config = dict(
    encoder_activation='swiglu',
    encoder_head_dim=64,
    encoder_bias='all',
    encoder_depths=[6, 6],
    decoder_attention=True,
    targets='nearness',
    eps=1e-08,
    one_sided=True,
    adamw_lr_other_params=0.0014,
    steps=11600,
    batch_size=128,
)
Rows from block 6 of the decoder of a small model that predicts nearness at each pixel, named by matrix and row number. Each number is 500 + 40 x the weight over its row's rms, rounded and kept within 0 to 999. All counts start at 0. Numbers have three digits each.
After each channel's rows are labels from the 100 images, of 14976, where the channel reaches its highest value: "peak at" is the part of the image that holds the peak. Only what is clearly more common there than usual is listed. The data: single toy objects rendered from many sides on busy backdrops.
# conv: 3x3 conv (decoder.decb.1.1.conv.weight, 64x64x3x3, each kernel summed), inputs 0-63

conv.30:453535463489503525528483504515478488453433519430543455561451429487462424527464494466501495513455532555476447489508521456480520460465462448461489505421422502507484603519471510534487408524522508
peak at: top centre

conv.18:507511434565494483510521517513531509431453546505539438451430439460488432481444522542511481507407473509514437535509486445482532551431491460455485516458444486521439505534452579535517530483487488
peak at: bottom centre

conv.26:470459486433473484466576480469523440465475484495385442477501499516501493490497460492481451468582505545467494485559479545487557491490543498524524477485457483489448615482472462426448491451523539
peak at: bottom centre

conv.54:435475436473479494478475455400493481477442460494431482486464458498521460457480411497448453547495457488498455445526446474457514504489506528472565463460481440488488528535481476504402455482443470
peak at: centre

conv.35:459460480434504493452527463439480454490489452497386499508490480495473444480471439471458463483510474509467459464499541480505479475477572509466502464486482531455522501491483446466333493473500527
peak at: centre

conv.34:499477494470436465469441484408484484481473508479535488443480486534445448454443487538484494504450453534477471453551494519471506466471519546501552471535481438474406541531526428451510431445448446
peak at: centre

conv.13:561501482503506503497477523465452494434504523510551461501447446437493476516432529537518528512468516534509464505502511447445502388451456530446507518442463503510468449545430475491514364503509502
peak at: centre

conv.36:427473486440484493487465484486468451481466422488413467544465453491505451502463475465450453523555504481472425443515489485460504470487508518460515498476475477464500530484471430476350448499508503
peak at: top centre; centre

conv.40:547474527544481441482496480539521502493443491480506487503507464494556510415507508521489491452479444587499528517560491485460537538481530501478453435551464427489487428510476587481537535448415418
peak at: middle right; top right

conv.29:508505395514497504506431529516476531479465534513475417437459527554570464494448491548535485450510505474519420506580403487460481568469473502518499495485459479488450495488480552514535563483490550
peak at: middle right; bottom right

conv.41:394536478454498510534487491466507464490483471434455480563486522480479521520501409414483488481542480543409497472558478488492612475493545444483480541468487495524466496579496522517482444492518472
peak at: top centre

conv.56:472525426510506503520528501532463504453398492456529458575429450485555471502472521488507496476443490576511455493535499422445482467485498423512492502434436505523449579550465492528509440502497501
peak at: top centre

conv.12:472473472600490518488464488482470461497452479427557477471480494448470493488485517456482476473432510576566450463462443463438403472499520484475501452434489472477446469561486479484490421510487468
peak at: centre

conv.33:512547546475470503552525476494485496520502500443533528432512531468459545549539456519484485497498507425411524469480485512482537529552370410510444553473556472505506504522515446546575494480522519
peak at: centre

conv.11:484458464456476489489472480391508496509488489472465492505469483451460450448486445514482450539438431458492493475557497510473495492461598518425519520538499459461386542488481524455464525451462464
peak at: centre

conv.20:507470515485436416425481467517479444458444460530519449557507447457480505458443468557455447498543490534495465448543480469494509523480528505418501445504500421469489457526443496436494431481462515
peak at: middle left

conv.31:473515391471508512516484510449476500457420491455553467504497412425460431500488467470506497532480510555464444500496478442429499431461564443496484509423448502527510531533472519519533457512498528
peak at: top centre

conv.8:548490409514454504491539497398415497458538451490479468480549473537526474524521510479513493470524532487470484434564482477468459496512492447569528475476428532481439524570478421495442486524481550
peak at: top centre; centre

conv.21:541496501553527491512487527490521554449464531518529430467452451493556409506439533562533521535518508444529444534529513470458470483444471590453525511469462498492447386475445484484508488513491458
peak at: bottom centre; centre

conv.4:462477448477478464485483483459473492422483486491472424499442441453465428476432443509485467497480464519447428496505495456459521427412533497442499511440445468487466520538435493485459447466470493
peak at: top centre

conv.3:515444507440473422428515467486508460452504450497449504476462479508419462420466493532470486474516479589483510488558546478504496428476561531465490447523488484463472506538440486454450478425445493
peak at: bottom centre; centre

conv.10:479463527487452438467496453436479429460483485441543485494484502466429476446448517533447448473467477493496482466541494496505466433447569521432511477513506436443420479537430520437503496458458510
peak at: centre

conv.51:528462496536430466495435485485506449508488471483517466495521486489517516505480485474460484498535452446488417490529485505496507555505473575520522499458499445464442516538462434434470476424498343
peak at: centre

conv.6:478464486452464460467520436508442456514519427535508526497525508479487485462531467472433404534505426504459543452500589522553527506470525462509475496516522480462546515507546598467455498459436556
peak at: centre

conv.28:556465418488501467459483483473494501466410463483432473508478473469497485473485418549486490469548490527454475484545502455465499412475587548474485454433447503493491457576477514460465429507474487
peak at: centre; bottom centre

conv.27:485439543510471443423545450491473442527502472536466507500524519498512495439542555488452443495462453490567486459467533497507397503489550553530492460533521550511504448496527533393512506462447552
peak at: centre

conv.22:512468531423433439424480455423475459469470482486456450527471488477519474442461466514485466502519466527470516446506480509438523525448535484438485416497479449480422524546508506431470472451445507
peak at: middle left

conv.57:553449484500438416427463479497476469444471462521495466530467470497468469427482434510472467483476449499470475476498529486510516465486563517482436443504454435473517480564462446445534489417427503
peak at: centre

conv.58:430487503448470467491485490467448494505525467526441504438497521525397482487542441483498521464584468524498518492532454524529579490519567459511518498481481457475380540560534459480439488457481485
peak at: middle left

conv.53:520466463492461522464532475423492467465475461513412447445448451481508438486448464479486460480522476454502431452492495454481514474451518552449557460453441485475489481555461478486394463479476460
peak at: top centre

conv.55:486524457485526527519468507493486511452450519410506424533462494544544448486421507510504518475523492559482470526578478478448472411437535506408577501452425515531499534487431485516505518505515497
peak at: centre

conv.60:488482502502494484498523467517573502448494478502399440517503534520548488448478413501511476532505440532538499492529438434490495450469559542424572464471456465485497529560493445529412494482492441
peak at: middle right

conv.17:475489496488481459464539456435514483462482453489399456468430542470492476462500473492462463426510482536474486496552557474517521427462514515457589456495474472462444510530497469486399457456467455
peak at: middle left

conv.45:478505386522490511503484505512560497473405521413517448564465465510538458513431531520516502457473523539492443514489451481409494439454476488448500500422467511504486510466444540506506442512529523
peak at: top centre

conv.39:485528554489512491536508526465454518416489513493484450509424472493418450506427484490487512514425494552454466519490534463473542458413529455407523549496438480504492545508434583519485496481513516
peak at: top centre

conv.61:525478511545493513486519502548507470539520500549494550490551508531530561468566596421490489534404481440543554499425516531521462534559430522561502474503553461497548508430539500485507514465461520
peak at: centre

conv.38:480474547499479495465496474461507513529507463451473535452567539517483543513538437550459517518564516533424520466384452486449567474528457445539481476490520485435536501602518494440479487500464485
peak at: centre; middle left

conv.48:439492435513467491503518470403501515465493469506439436509513477503511493490446483531501496478503448505491432515568460471483484455463507527488556497418426477467387496541448431487443471462485457
peak at: bottom centre

conv.47:539511586503485509513556480441480485454528512509557483411482508403417483523468487521485537442542507490495445486462534475455575440487433540468511503492469498478480538541447438482532422488515498
peak at: bottom centre; centre

conv.46:513539560515530485527466515501500524423526500561545439566444501527474474522440475476523532475500500430553446508475471506524506501439648483476487516574425523534496513492450515517532538529531497
peak at: top centre

conv.14:494417491510511438421489538496479513537523542484523532509531537546511561406551455542547499501510462522444540545541506562552496512553462519574480448509526481480488490477558491434536521434428502
peak at: centre

conv.42:521438495498433422445487490480450476454510460508549505529502450463509498438542500493481475476523454505476473447505525452476522496553574486595499477481517444480531598526498495428539486433437552
peak at: centre

conv.1:512516516494484521512465486528455476497478471501558478525487523433492506509498549394484485458459517564590440452466392466444392462493582476481486467510478494471464468463491533512501489540524468
peak at: centre

conv.43:472470487490442470472491470418440485455465494483511450509455536479495466450457412514453469513467459517484463461553407513504505457482551520462518468507479437452408483564447520446491465448462500
peak at: bottom centre

conv.9:504476384445484514475488480483496499472495494492474465504463539589503501472488452502486505578485483492445586511488537555593465447470532560488571457445477482437480535499493449487449499449477533
peak at: centre; bottom centre

conv.19:488454497470505506480472459499506498504489464475425501507488496543570492440470385542468446553543449571472557491527370482518522507515540538488498461497470497474520493521426520450445493450476530
peak at: centre; bottom centre

conv.52:541476471506470441466527483494488515553539488458552543486536518475436527452556465548479505470475443559445548478537532545511471523521446450546401472515551465444509514469564502468537558437471558
peak at: centre; bottom centre

conv.44:554451479467499466450503493509510480491487466462437491518495483511520497458480477486493495538485491575444490494494549510494449493470486555513492463512484496489551488517503475452279477476461488
peak at: top centre; centre